From a checkpoint of a small image classifier.
Model: 40-pixel images, arch mlp_mixer, norm rmsnorm, activation gelu, moe expert_choice, num experts 4, patch size [4, 4], width 256.
Data: trained on cartoon faces, 203450 training examples.
Rows from block 8 of a small image classifier, named by matrix and row number. Rows with one number within an expert belong to one neuron, the router's apart. Each number is 128 + 24 x the weight over its row's rms, rounded and kept within 0 to 255. All counts start at 0. Numbers have three digits each.
Before each expert's rows are labels from the 100 images, of 14848, where the router gives the expert most weight on average: "peak at" is the part of the image that holds the peak. Only what is clearly more common there than usual is listed. The data: cartoon faces.
# router: router (model.blocks.8.mlp.router.weight, 4x256, trained with AdamW), inputs 128-255
# up: expert up (model.blocks.8.mlp.up, 4x512x256), inputs 128-255
# down: expert down (model.blocks.8.mlp.down, 4x256x512, transposed), outputs 128-255

# expert 1
peak at: top centre; top right
router.1:143163151122130119141117118151151108153156145121129135140140160126109098133142168105151139122171100151113120161076130148131140159110144160160129162202172114130125102146130116139158127143128134143149128142144160132158132143117147152148138139139141103106125119138124143142141164148085163133134128125154137177139143158148120131159140138160163123154210135097133173184119073169155132103126
up.8:125151131081090125138153119180141139120141149094137161115109175130131092157140108148146159142132106115165106088111106121136118120148150134119114127116122126131108139062106158176144101083083127093146112108107143125128167164175136125109131128099116115076130122152140123116117134114151124164149118129101184111113140186123157142135125138124162122144153116158134125103133113073116150150145
down.8:137115120134135135091158138142077086094091136169108139132114086123140084147110127141101142126160153122126122122154095096142102134132112140117122137185163110166140139189121137178149133147133116182121137132190150154162151145076153124118114105142108082133170134141116140133085124116129158113140139131178130082110157090134119106115126138098140174131109132122110115139131146108143144123122
up.9:128135130094118131153146166112118131123137126160105132148142116149151148136168152086138111169094140180135117108096120077051154156120132107121176168136123097144148124109142105169079139105112150119120134123119149071088081133106112085098122149107140118175119134111127118103108171136115159108143126140123127141135151153148145143176139138120152160135191110144136131143139156129134108119108
down.9:124153096158138127116120110148084108197109136131158102142118133082142094113072128124144121072152126121121133082134137156151137091150144156137121120132124147132158118117129110120149099157135106121132132133148133120129113113131092136166171120153121138139138142130135180096168067095124132141139145141171138123123099102121123094052127127096103119136154142129123127133120099140120125090093
up.10:175126084141112132142106091146107182151151112166123139114079150102118130157133086084111127118168108151178115136147118104107112152108112132140116100102106138127114137121132103104117127108130159138132144167153150142063130106139117089104165167132136146138143125120128146117101132168136107108149132124091110132096169106136156103124091139149086180102152122127094081188106107147124144107115
down.10:123129178119119115155141134143110083146099157124135099122140139119113093138132114077181123113100140093092116107136094150126110121127087130103141126146085139119115179144085150116135127148154076096147112109128142112141090151077131164107141131146110128138124104166160125132105126112124143154126139173164133092139095128103130105126153145101146144122130148107163129089164139141149073151096
up.11:155145139111140119168107098101111112127138086142113087108077151095151163150112126096151112173099149143171160144141139091105172114092136077169143110127163130136112128128114138108130137184128163155159133149146124123157109144141096128095089110111158094146097099095131127146102125072092110111106146138113138148140163092115163147114127159091113114112126140154125119153144138137102139140112
down.11:164126076131136153096148131160140118138138170103158151127143109146133116121106128133140119109118131129077099125111096113154086154145147151110115142142087118106118136104114106135146100110122122088159130151162140161125143126151119111135071161176112127107127149136122145147130128157159129118177111099143103123083132130120123141132163117178133138153128169061124137101110146116122113114156
up.12:101119105132140113150170163157143111122099135142214137114107078123139153137113105106108100143139133132107110164128133102162086163113161147101116157136126175132158105147104134139150123123118128103106154107116165142172145119109139175129122145142139104096143128131147085119130112130134104122091149126169136116118085105121119118105175113148113086115158117129125103090107102165130170087141
down.12:110141098139155151092113151105174157157151122134095133126129150141131145138082140085097121143099148121140145093154098180138138149099147087124121088111154122152133104113103106139124123136108094128136103132138108105079120148058168112103148113114164112137108132105120133106130163155119128153123087077117145112143138129144116172174119136153156149127164083113104169131120151177148107141119
up.13:121146118161130116133105138163145083152128124090113129094095133160113126120123150129123147124101125102115122176137138135166128129106122098084123107156104128115142145145106095158098094124156098158136090091110151135104155083091124089174079090149117145085107130118137127097158127122137136107139124111119136086100131094097150122117092115134112119190116123135159125119123086170141152152130
down.13:144116126118137125151131141110115176141158145105132130127134144134108116125067147133131114169157158101080128133114089155082095138178106116201125143116127095117129155112128149137161133110065164089096152100094151138116091161128162082130138136151188161123080110151143150145157146141153114125139155118111081133125097180087119136124121158152094098104163104104105104140097150168138123119150
up.14:134117154107128142144063117145098158124115114148121166131127086153156146096101107133119141132154122138161113126140113103092127121100098105083146154109142128125143124093122128170139116135120126131109103149189125114159092122102092145156150152073093144155092145087140133111108104157092100152088118121105126127115158140120163107175168123161144116168149123131146148131162178132132094150154
down.14:143130124133111127109123141187158159085115133148103137144126134134077077139151132116109154115109129120106135103126167124148128155137110128150132113171093075110140137147124092101126137101179141118134117125086113150096118164163101167141162123128126151132139124120082138146123144130151105158098112170146149104115117107123092111097115157106122148089138079108132138133123111099123118125151
up.15:108126149125144118105129162115127141139117160106136147146170148114110147211160134119128113079143146136161106104139058134157140105148129087157165124116140106110129145158107124112127171134119117166112153118163087103156151127101118169078092122126103150107124090137107107100161147123130140114119134120070086139142121164128125137095117173150121112109159117088121163083089153124153107150107
down.15:147151082149094122125111133159121138132131119115111147121109114117164097135098155198133126148104126120114123157144157142106100148081149133147101165156084162125113108113141093137115072105104106163144137145110126117080156166147123126140149099182141115133137138088165107149121098143132097129142092095145122071110131147121112149152183168083159138146130111126150126133143112141117153158146
up.16:123105094096090098131150093167105107111117122171144110162126121152134122124098129128109138119131106162145133114123148110156179135125152062149163136170109141139133138139116175064122133085117125100152128095134128167103148114128122136165110122107135119164124140142106105115127075115132178137176146128104135118087123076125127109121112106120168135127138128175080145092111145122130132132130
down.16:099161095111156169151104122103190125110109122109128137110159128108133096151168128136141116122135124152140155121105088130123111103148114118133117140072097109101103183102149123136122132162100105116090156151142105149163146162125105141111145115110146088078111087137097095163137140134129135119101134154125117130168140141081164149127138147169121092100084174129113126145109129145135108118172
up.17:083145110123173114114128145112132149142148135166163165119135112119157108143101145126144160110156115128119120164120162096154140097126115135155131164146117095114117104132133134119135105147119120122114102094077106123123158140146122181140064086139131119131143140110101137114156172133127164136139118128150157152128128107105096110107151122098138147138134090140130139134101170158140136137111
down.17:107126117119135122079102112118128165146099121138095119113144107106102128119150131095121143143091143132137103106111105162098129134143146120126109100086139144146165095089103121151100135129165119125151165162117134131150170086123145083094144178104146096123136129158164107160113132085133125101134154182079130138132134126146168142130148112179148149100154118136131138137151118116143139172120
up.18:156131139103134117113136119112110156118134122123143153164156105157156118138095148151116157199173155210146161104091114149143104102141130132142104145137080115120160119105105136121123159131138122109131168155123112131130125100117118147126127126152132082136132140097171109111134100129131119119158129111099127100183108123123149107129140077116136152117133070114136150145124097128164125083070
down.18:156187111122142149119108130161142151149183117112128132115110129162131104141181119144124137122107100154100089130151135139101105171144178134122123133104156165102114129112150129130090099105107131136134088145116127105115113109065053165168126108140135122108127091149137113150156120106170166141134150128137102105139129101111111182125093134120116111139153155140126104071157119150117154162150
up.19:163114086131151132130100158140159129145137174111108096159145154077085109123109079108105159126147086126143115129112139102143150148150111129110180115104148091075159125141110132116100125114098146160106164118106145108124083110126108135095112161120119127135136163132104122139122102144130114130118130125115135136103120156158128107137136114138163149103143134112137112163132160123111158142123
down.19:090115132086088093147144119101137132124142118160116175091144103137137178134127144124132059115119187117143156085132095146107127093142149108149099122124172136147079161120124141095127112167135144099134105123107156098121141099157137144119156109155136126115150139143122140154117130127120133138139098182105155101128123114099135164120131160105091125135125131111118180069148079117157124119175
up.20:113117151144128140145117168163161142144087131149127142121142134145091131121148137088149137116142106104138166167177103133124082119107146133120142093151101112100147085111164103118098129115078097074134131162088113131128081084127123144155175132172096108134144154122150160130165162152164088131130117122132156163170117108142086097135141158127114147101134109130141153130097146082141136117140
down.20:117142132110105117142138141101106144083120134173152136118098108162123111115104136162064111122112154191109141076116108116133141132130135121094172128111146155135096115121153102118124159165144129181095165142147159159122100156163097131085129098137130122050112163131153132116122136109121127140096108110093168113091110099176125142125183139139169108113107115176127108116130113157151098132138
up.21:107128120084116111143121090101182122103110091115092106146127159113127123130142187129075143162126140136114124153142088112123106095164095145146159149162101101131118125098125148135132075167111146098126162142149144142115170144108153130095098096119143152149117101131122101132111095152115137096120126118149113086164098141120132137130128102115133141127136159134130099120151120130147138070124
down.21:128142155139088158127183139122108108111117165131125135073152102127139096136153106124134155125135120127150108102142160116138128124141134108124135054103141176142158130173119161149139170096135134130117115120094121169114102100124134120125111121129102086091072170134142151139113147133066124156137148121121130139106151089080149142137138113146102132182110089123146152163125145098128162124099
up.22:096153133082106119134171110153120131132104146114102152144134116160153112132141197097194131137100122103121145151129132153147200134111141132165120134165114091140165134165129140120145127106094130093093122102120117143134095156136170133103124141107077119099146117095119119126126142119107126143156142110128129125189075119126124140131144123116110144128069102121082142146150148152144174116148
down.22:119134134179153129134087117154122119151128132153180115111119078147133137155137087124156113105122152155093189134105138096097079132125120147118125073148122118104139125106117104162083128147128114138134153124092162114105135131129099112133140144125136096138142132112172150094129104096104135126077156157145116091140146124162107079094109093158124072155149134141136138099122128143111137100109
up.23:088119169133149135165134191061114146101136157148150130134155136121155115164091138119137163122149101091150166093161114106133172119089153125152127130126120106146082153157157151121106112135147138130136133080110154112115105128103150129143111114135163126126104146115109080187135126122139136113095133099133189144063128116159122113133119152113106127114132129128140104106119127148136058154139
down.23:131123127116070135129150117144140126114141140165167117121144109095131143168144092158149114119154134140098141175106140136155131115126159153141151139145161164132129072124128109115155100114152135136152175155178090125113125089191086165087138108138130170146152158136136177083098123155105099153131109103107102139168116121129146124103116111148154130098128150149124159132121087123138198076135

# expert 0
peak at: centre
router.0:126129115120123160090144182127152116173114098120121129159136181093092163111090168131134079158166157097167144092117152113123126130109122092141094082088129112154133126129131139144112111141109129148157138124119105086111144109097131128144099133120140151146198117141089143161102137141155101110125139147120144101130111156142155116120088114118118104126091127108105152066154144095126120135155
up.8:119125169096186129114125079157147145148094122097158141164135131148122111104224115164103169129132154128162145119126147165146082136142140158158087095127104156143128142134151134159117146125120080103178149121139128144120131107151106107150159096136140149149112147144103156106125134128159136131110125152135134172144165173181171120131144084140107122112124107137163103143148101127099125154122
down.8:075129111162114090147115144105152133120119109148103103105156156102116121088101131094112102109139134105119076083117070085093167155123150127063118127125106139182108128144102086124125140125167114117126094118142096131138101117133100086126128140130119120132118148159138125097095106096151116116085100094113125162105083119134136136143108123081137134093120129139106122062132143120118130154137
up.9:119111119160126097131125152148132143156130132132117130134150134152134115167127133125165103164098115123137109150136102103150126159108119131143116107114115135091138092160118122148102126120114086118139120156144173063133139091137158142097127152120060146137143130088092146138139135088122177144135118130107125117101089071092133177113127090129153145169126121125139159144188184108122131159165
down.9:141143147082082156124113110157135126109155109089141133076104128134154171143112143114109118145124152116158165160130156126106101081162118116121137135126115138114127163083119172117121122137126119106137100169141097120146111150114131118166121122137142126090131133169154107145162158131136119154160148098117128130130096111168154086154137095132132148092146159109126142118067108141124102123138
up.10:149104113137138089111113125176147150121124123141147141139100117178127157153104087135108126162101134149153126136139108113074138107134118137140101137108104163123123161115109162101095159139117137151120106134092104100116109117106138136079119155150133120102141153103125190131174104091098159169143151171163148146116145153110125178112108099178125126139167142136145173111111132149083129152154
down.10:146189113119107115139133145143159115155154124072133158150117116143117151190145148173154073081150114075097107139112147120183125142147096115134147130124153155146165090141112097074172096163141137131141176131160092100152138151150119150129131117152132117153138115118103113143089107153116138169105087118100103156136105125135114121164120147118120124157138182150131120144108146163124137177111
up.11:113174147107086133092128116139111118149090106137133095162117139149120145154153131147158149114127113091140134133104089098128109140157136100125156122159086161089102144159142125168138142143171140142134092119140117094092102133115143123131127147151134122078124137131138135088161081131135095121104098117151142179102129137159139120120108134150101108149107108076102153108058113143111147108109
down.11:108145136154132097124113148163140125173119104096143104123159064132148115140159120123088107136124129190133140115132151152143127099109111126118115122128127124120126159114149111121147108113166122101086171132132152144099146149117147128134084122102138102120123130102133128165136142138122162099166136124102113098128084159141100130114111142141153101112143154192185105134167094136122127144132
up.12:155120161137139116145140108178085110149153139125129165119138152148128124152124136158151093153159135133118139192168110149136135119113135112150110104159096149114136109143107115165101109138176135149141144111118131139115153068142127128160074145140113119109163139138164063138148109105107140128108110158125119092122114116101176144116136175086094159111152113148143112172136130115111136087162
down.12:140128110130139099121138126135094174114126123123157104124187154138087133119073151163131180087146122146126150128095160155117146125137091161124125136118130098137112109123104162110171123138100133137113091148103116136113111117113108083129155178126131100108105123137096151139114183093144136151122162123162089107108107132163098130124133167130124107132129135092115160120103104160161096127136
up.13:137111110082145137150090140105089096144136138096121141151161151165130147095153096100159150120089117131129149154131127103105132124133104087100146139140162124148094144145116132125098118167138138126121113105154111128115133109059121181143137095089125127089138166119093118085117137113088125077134154189125165125128129138110144136107136169174112115130148150112107120125131109174107142102127
down.13:125181168148121162114158121151141112140126107165110122125144134145094162153110156129114181126151104117108111097117172178136109143115086149128124140114108147133102149139169156161154171126117122114136094128067138122135130090136177121130106131099121139118116117136136099184135150155173125133131085131158145128137140163187094108106130186098132122124123132060147108086119116116150177127152
up.14:109164163130116135151136165119145146117152152123147143120101147113104108114146119105084115088185119212167133130144169163153132148090128131146092163108120120153145122118128124125122144163129103111129097142117130121148146171102147118103158114101175154112161133089102090125119107127102142113161164160127109152144125123082110117120111145129165129124103134127121166119137139128134170127149
down.14:128111142153148100107118120148087136133132159127105133100154118148143116139093131141116119175131147151114097119129080112113078127151138144096161147142168122078117083112127116118120115108077143165121165128149070144132146105138119122142121100122123163130133077160178185127133135106123126112133144131130111135168117125185130128106122120100140164121136145117154095133082098126137170150121
up.15:122132142113135127155121152136121147144136123144149146120132101143117104131173140109101116128105145101143093111120155148168108098138117139110108147103131119115162116136136187142090129147095166120103087110156117153125126137150122152160177107140166154135168175111098156130147122124147137105092148107122160155116176107096133142141145152104135107135128121123097100140089143159118124130139
down.15:058134132123122120142143128162152129150089115138093123133152149160165084126138135115155096152158144102159083106118130111104160134134108080150142112094093158135130092154138124088136121117112067137098153130127109100122134087125121094099156143115092107118109111157147152109092120122114101147172135145124092143143081108155138128145097114168167129131116096143109121091153071089149117114083
up.16:123105124155129122106150158115121127107148126124182126125123135115109123106149085116151096128124124089125118134153147128097136140123114147185142166156123131068138114124104140143167170142132110149092110148116119136130159090146160154120138110151069176151123108137116090137176114125147095143121131082163155115117146116121127119126139109179150134086129114105149112096125106141151143145118
down.16:114134150117154127118125123171125112140149112162126174142145117140142108160107147121088173104124117148109098112146100113111146130116156126118105092139104152136118155131184131102126144134115157127164122163070207136134129168133136137128166137134149127131175100122124114111106140137096131125133104136159077105107163120102096110111144125109137171168147120180107103103123109124167123148144
up.17:142148092130150131110087113130115141133093132136126133123150117159127115122138131100131121125088149094135138158145118117178192130133145167139146111180098125111111153091122090083143122133135119123126134148150150103077154128133122119128114155161135147128133138099109141156137146110137089131081080124113125116086107109161140113150146146156037111104107135111105133137175123138151129092100
down.17:120103138118139107157138122150130136068129076134156101114134092138132179146115149170155104111177129142131149119111125157150107144087112132161144106127165123147123136097125155150111145140135127104172165128112160111126090151112118162127091138112102114155130096161141123153125156135151126111189101131165139096149129120097141130114108140142137103105149133137150143162112089190122110127114
up.18:129123112132132142138118109108115114091113119089136126153113098105099176112132165108111133118151147130133128113143084119158100111129132120111176117142132107167096116127135112167122119105110131128168089124144139072134125156159091127108159122091140122116129133109091091169137142122119159150210150126146138149092133118112150157154095160139108100161124112141149128157135139132102117156150
down.18:175088116135150120086095123131152119153161150123092132141103170173121101134087106122137123134099111155116084160152147131070166172107116109142118124103131127098128119103203110154132132130137142152117122128051125080141127153105138136159094117127130145174141099181119130084124142154129106133136146130117105144154137121130095113098108179154076168098128097157123168146134116132117113080152
up.19:171125140122146078144117146092131131094151115133108095101161126108131122099112088111137100133148130125151114152117114114137114138126162101124094140133164132145110167113145132132120124110135153145096130129118129123117099105132111142109079096091168097103115079105141172129071119111137149112121105103134140119149101142081147113119183155154121133146129130119140149130126123102143159139145
down.19:157139126131092130153121129147098115136109144096143107110059145092154129145134103132125150120091119136090148106161136121116094104173147115136136110129122109167128102153117169091151087145129081119133149152122130157155146144108168167157116117140095115118125123143128137100135116136143120129105172123105108163120137141180152087125061130109123139121172128149125145112142116112121112106140
up.20:138126114140151129156133130150142118119129142109134105152096127145115150133149126127148144156105119127127107127119103168133196116172097115078111137175105117100119130136088118141104106139140164098126147154153156120125126128151167111124121146186125105153141125163119153107199104112111116099131126140143147143147119101105137107132084131099141122120122117120118159098123195106145173098122
down.20:138138145120140129085112107089129110124143099141130083083136111099117156115106119093127112119148154156146163119140133101134075167118148127125143109147164125158105115120150146121137119102145133128174073094158131133167155143153078105155068088089112167158109107128113128131113111137135141121089151143122150116115104115143116160162178120156117100138100138174131149143158123173083150120109
up.21:100084123181117130174152124143122160092096088154121149124170080144124150128133126123154118139124160156125160122138095090133104129182063120148191080149104107098157115109134128103102106121107141111150156164115120107162171106123139124088177118142115128167114148107150132140115107147125103127161128146103143110118122137073155136132114124146115129111138082140187123134096083111148111105143
down.21:137128102113118125076125100105143120162162102100123105120140152143108073159106136101102113126087120117093136155130119160113175129132126119128106167101123090131116160134162128091160159085124117126107128094119169125093089119119138121116147156173091110139143116131146142128141120171107144080114122126140141137113164147141134140116138117159173092148149154167140148139145161133136147169155
up.22:096122150065165120131165132083129159113102151145123116128151115102102117133106134144098111132134108114169110111157108157160158111114115104139106098145142109153148110146146129125150128167132145097098089126129147169182132104150121158139122114160125151165075148139140184103161155131159132117127090125155119134145112117124128144092106138157124129154103089105129122089091163124114124133120
down.22:139154120157139086067116125129102150101111099116134151175082103159147123097164155073130108101139140118125154146145138150100118133167111160141132108091098133143092105078120079149149134134145154135137160105114130135131127123105136134090137061136118126113153161089114102156123094105110073168092140122120130126147122143144080101113143140082139151133138133137142113122150170087146172112135
up.23:131165123210112153117087115078107108135084120135120129188118113121117119144133132127144164106107120121100092121122135113127107138150132148127099135128119189150132127105160124136166120122111117128161129117094127119157138144154146106093108108172145153117117099125118121122177136130083120130114143158116152097079140097101142109100131124147101129118116122112149096158180158112128098159146
down.23:117102129079161120155154144146133162130103149102111123101123173155143161095135119100112170114113127140132185131124135142146135129147155145126104134141148089082110166159125162106076107115131134110120140130142113161107130109083101164143113095119151128098144147141139092110135107119143092045165145149121108168113140141165154140137159174172118129139091178156120160133131101115170110094106

# expert 3
peak at: top centre
router.3:104120098104154103114140083092117108102146106133111095102133143128116059133111108111115101101134126111124108129131143159153142116131096167080117081120087100146123088112141121108089135104097107078109109104088119105123117118127128083103143107121136122114101084137155129088112119131123130122128100122101149155108091112107106102113121127108131096105127128107112087155123095104081097064130
up.8:083148110121105164165129121137079122156102140138098124095113110129141101136140090123157099165115126101100118119121149103088123128137125107126114120073142190095103105172172127178100142095103154163139152147145153180087130090164105156170141119156124120168086104155155121091150108165116086157157162148119146123105135141116107100115112133146154106126134132130182118122111129112130117121104
down.8:133140167123082139151141133112168137134130115132133125104120090165061153180149157117133106098114155151107139136129125105143142099143128132125083122161125117143151142089150098079116137160133150092153175138149143111154122170086106146105160158133153156168160133148098089138150152101140104135141142116133133133139121119150121138159154157147131098140097136099047118136104132147083112103128
up.9:127142147083120127130108074115135196122145132136119126179144150181180165111123135138141158153119125134202115153153168149142155130128097128121134146118112165100102142146134096123135139120087102137092131109157154154142115107139124162134134132158139131125156127115087170152122115122133086138152138167181148146148120108164118100093120131119126127175151124100165138147106147142119109098112
down.9:107111105108145128107128126133133087137116127166114097107104131081134115119131147149117163131132142115115106131159114105109141108126091155125112143144122132135145124153138119123122101123112150130152146178138142090108110135112118109193118127151122186117112182174133107112140153149138141105150105131086121136115100113066114173152116142102133079134099130090130134125138115137109146117129
up.10:127115156124148113112139108156143151129122118177158104117124120107088132127093150122131179128139165078154170131090138150123126127134118131133113120130093132133142135145129086147134124114107123144139106122112093144147109166160098141101148173164152090103129145103119116157116144069115124139120098155124089114075104152104102133078127120128151144160131114140105116144082093123101161121124
down.10:151128105160083147142127143152091128107112134110094128127141097125148098128149107147122183122099106138103125131143118117117101128145140139110105123126155107128158069123124114086148169155170136135139141124120141141132141139156140133161111134095124162127127147126157129124101116159157157067139150119162167120135129118145150156166091130109100152081150147106118157154149180095144123127127
up.11:118180132108110107098166154060106082147137100148151110151114123124159123077174120141118068126107139096140127146116162117119124125135162132114106119121143118129140137131145133120166141127144115146124139125126157086140147112165132102165136153064151193107094110115134131127099136096106158130075139093093130110096123148116158161148151113126090114088122099117119149155135117100146141114128
down.11:147114119163116132142123130118126153131140150138115134113133117083114105122187190184080150159149133125136118095141154084135102150117112146159126164121115096119140105125125142134135109135144145138122124111122113133131147113133148116121162088123115152149135141165102129135139115162107117127161106143143127185096156142106116136156127110111137134127135096128105146139138157117092124151119
up.12:175105154157103099174166159168088136076125102161151117129122169125099137114126103143127119147159107102108158165117100143114137122097125168138112101134120178148142152135064105084145141141118106150122158097119114133145151101112137092121108103153117181107137127113134108102118143116171130156103115129147115174118123064146159131135110149120102105128144089180138144101133132108161106128150
down.12:144121146119182143088137122153144109169091181156151129128158122144112107157161139134141128140107139112120112126165111110160110144108128100135169130163129115115122105118152156142060137121141175123120090157151151121113127123120146121171120100132169106105097122155137148132136100135124120097124125128138130126162131127139100133127086144133136074142174181102131167149147103161120106151111
up.13:134149113128101113153116089139151103140173119142134113173115118096117144162105131118144112114139166143078090101121112179134139105134064143109128118127085136110115091108121123084177135105117131133144148101112090105144140130145169155077139117137110111160162070122124141136153127071121149122088092139180140132115096149144138172103096150117168134136176113123101154121108114109096125089121
down.13:140107124134110144097120142134118136118124120095121106145099132118126121138132116143144136184128167119118144146148073141100098174101134071132123118120128087105045151122115123127094164109121137106142094163102153119116127148131152128126150134107139137085104183137134146134071088171081132117141143097125143146127136107084134150115115101160130150127141111125144153099173134150144143174117
up.14:123111147137116120130124118137103125130140149170103121119127109140116142164068134159201146142084128090118125114107160109143112090130124139089103159126112094156130158117155141126108095119098173143122094146137099140107093116132129113142144155122122129156135120203121104138103134145103122126123107161159109098137125130130124107178098128144127107147128136148116157169092121126085146120123
down.14:178177155085141195120124134126125132168066132135105147162161125105091131083128121163071166134141103111147150144129112106144168129148122077127129170142112050090112106126130144157151140125136133119112120093120128145156156104139168120131094152099110131123083138072128161141124130113126134134145105139121157189124178095135118133100172143151168098132141132105124127089120138135107111097125
up.15:122116131127114133139128137141126097144090143088133129100142143139147096119138118112123144127109144120127118110159125151105185154126120136142105100093143139170125094140162155134090157153133120143157167114135148129125131103129131135134077169137158140160114142188089143108198142094139135159091154118098101136107154130160110144107139111130127129115169168127130142186106144103126185173118
down.15:129165102147120102116174151080115181131171110154103140106110146135095171130153155131117118108154108155140114147110125146112075130138124127133107122131099166073130150120183177099169130162176123151116118117157154108093115112162134114135113108143087134110117118126148158177091152123141101162096133134139157122120066093139151152171097149153138079126124131109122122095157125115108123124129
up.16:138140135124126146137121085124133150107122098117128161112121121116070164096131133137152127119107132146107111109102101143135141111146140125143145125103149115096151125115150151098159147127125126115151140170117113124065128094151150133134136119146133103143103131128134091170119138112112145131128110117107176116115120134151112138157077125149124135112146154099083136079136143147092127143084
down.16:128133109113165139128134122135122095175111113113088101102125095189134067166126145130156149136170127140173178147171138073132152141096137134129111140118134136170125100113111130123084146129135139131121133130105147177170138102138136148119112139153128096077114143105117181155128145137185141078137137158190109135114107108138121122103157110129164128115110115119118125163123105084144141138136
up.17:129135117108153173159121185143106151125120138116116140160162112132152136129104126117106129091112153164136101086145123116106145118170131109124116185123149137141121106136103121116137131080135139138163141140114135112139184143150146106117128122084080088135127121142171155088119141143103112120145123165125091165129140151101125141159130210119112141147110150131142150095125138110162132118107
down.17:146139118129107080120102126113148144085105133130137123120161167096153179115130116121104174116091127099107143138119159089114098117124153145151167130130103156109155119118126136126127149133093117123095134164141194124132114076121092128151117147093111111133167138148112086088098130109133101119123086097119137165150105140187153075130135091132114133079136089119142121158118146132081125119119
up.18:144157162158139113144121100106117153098111120154084124107121114137138140135126136105139154165162146129144156104137121126139121141140156114123129082139071127109083123132095119165091129143141135109095137138157090105132150134141112144127162149119130143140152148134134103151148101126170130123130135103160133129084172129151147171170135137152057113106142091115099147093101120112145137132134
down.18:120110094154119116101136133138125128108137107161164112104139134164120089118133110116119107126126156163133110121152165127136125121104085142116143190115134124153146135120111123164166118123136153109125118139105126129131124110136109106153112136131159145133117096155115131098143117123182168131114095130104144123136129092068153118108116127058165073140099157157132174139177133106138072166171
up.19:139151144104109160130119119125128095134136106144141105115121110081110082131116116138150168147120112090125138109106147173106136137084114152116183148149152128091138145127176108078103125132088113158122119153120140160115099131166132139106141110162150114078137077098151116101133161095136163106136104126101135093142109140154142125131055106141163130135130119085129177164127097107141124146147
down.19:108109150142179113097113143134136155145109165108131153113130131140153130148098154112090154128147102177101114109120105116151126111093160172138109103119097105133113132090122147119105102134097107118149135124092137145139135132144126140099102132119131138159107181172129146170112087088121130121126111134144097146101135147148102128160119152115105165112135078157180088159066093151112125151122
up.20:096156137171118097117134156131149135091121141171133121141151107081134122100101157152100115123161147175134140121126152107124136145147161126120171125109140113169109196149125145150116098113161075147128151173115125166139108110099168139160130087115108144142139159123078088100140112149119122170160111154124107116146130150132084163135088141126100174164107143088184097107158150142158126109124
down.20:131103140073131141069102122146104122141144090099127101150141126109111138131107094082116132115117134126148140098135111135112140115138097173128137129101103113101139128144150118103127160104124135099104075132120168112135154156110111115142149146188092129096109103108112156162115124154148152063146138139147121115159137115155139119120138124111111069093129131131108122110142108073112162192070
up.21:101085147121142149133098080100143137110118114087132123117134182144127097109137146148158061107080114184121106138125168112178075139115159148129160112128163124139128147097107092140120146117134161160142144156117096114105103093147161114147157075105095143122109133107099137101120132119178155159133112149125125114083107139094070092147194130156181107120116090142134102141148163119129128125164
down.21:159191115139111085083158169113114108109117150147134154126138105058134086111124094072154161097122132105105126124108126127102134150146133109103077130114114146127134141134141142118118169157137118169114097142091151101128147161142116158153103153161154094148162104117147108170125180139070111090141138138170131126160154100190179158148114135102101120155110170127119144130166127149137124131159
up.22:127138175170139145152179114113121115093142110106134113123110133145092136152120133097097109108099152144160113122090097132112103161139136107140143146131161119138095099143122131103121166151121096123130135166121112156121152169115134116154180146146122095170143162126138131146130137113113136140089151091085139118148102149176114118105166078138151126100119064149122136147118123118141123160093
down.22:098166117143148141115125118133147133156140140149132119132125113109137109154106159153129186168153135150143107135150104066137083126134142130114110113061104173161150153122112138163133138158128127145096132146142106132114104145110151149071090087114116152093149120119106120155128139160120114121134123104164127156146123154128139106170069146118134093149125155125102113120119159133163101122163
up.23:144125110123120145117119137127112127150102157136118162153138080145104151107122146128105139101149111111140144114081119149159067158125134128089117119124108135121107127131152174128100146130091128158118117099119101104134115156118116095113169127132137113139161179085114128118193111104129087116122157133098133153136130123081132129120143136160129144143159085105081132116117123141108181132129
down.23:126069139141152115120125121167176132102131094124098081109117136098137094129125135142152085139150125135106115127129152119141115115108100117129160102117093112119137104162068132085147119156167143105133135132155146141155104156111117149128129120087107144106088107122096151136113152141129118105123111152171159138095114203133187111130141129148163162133137113136142139120113130123140129134111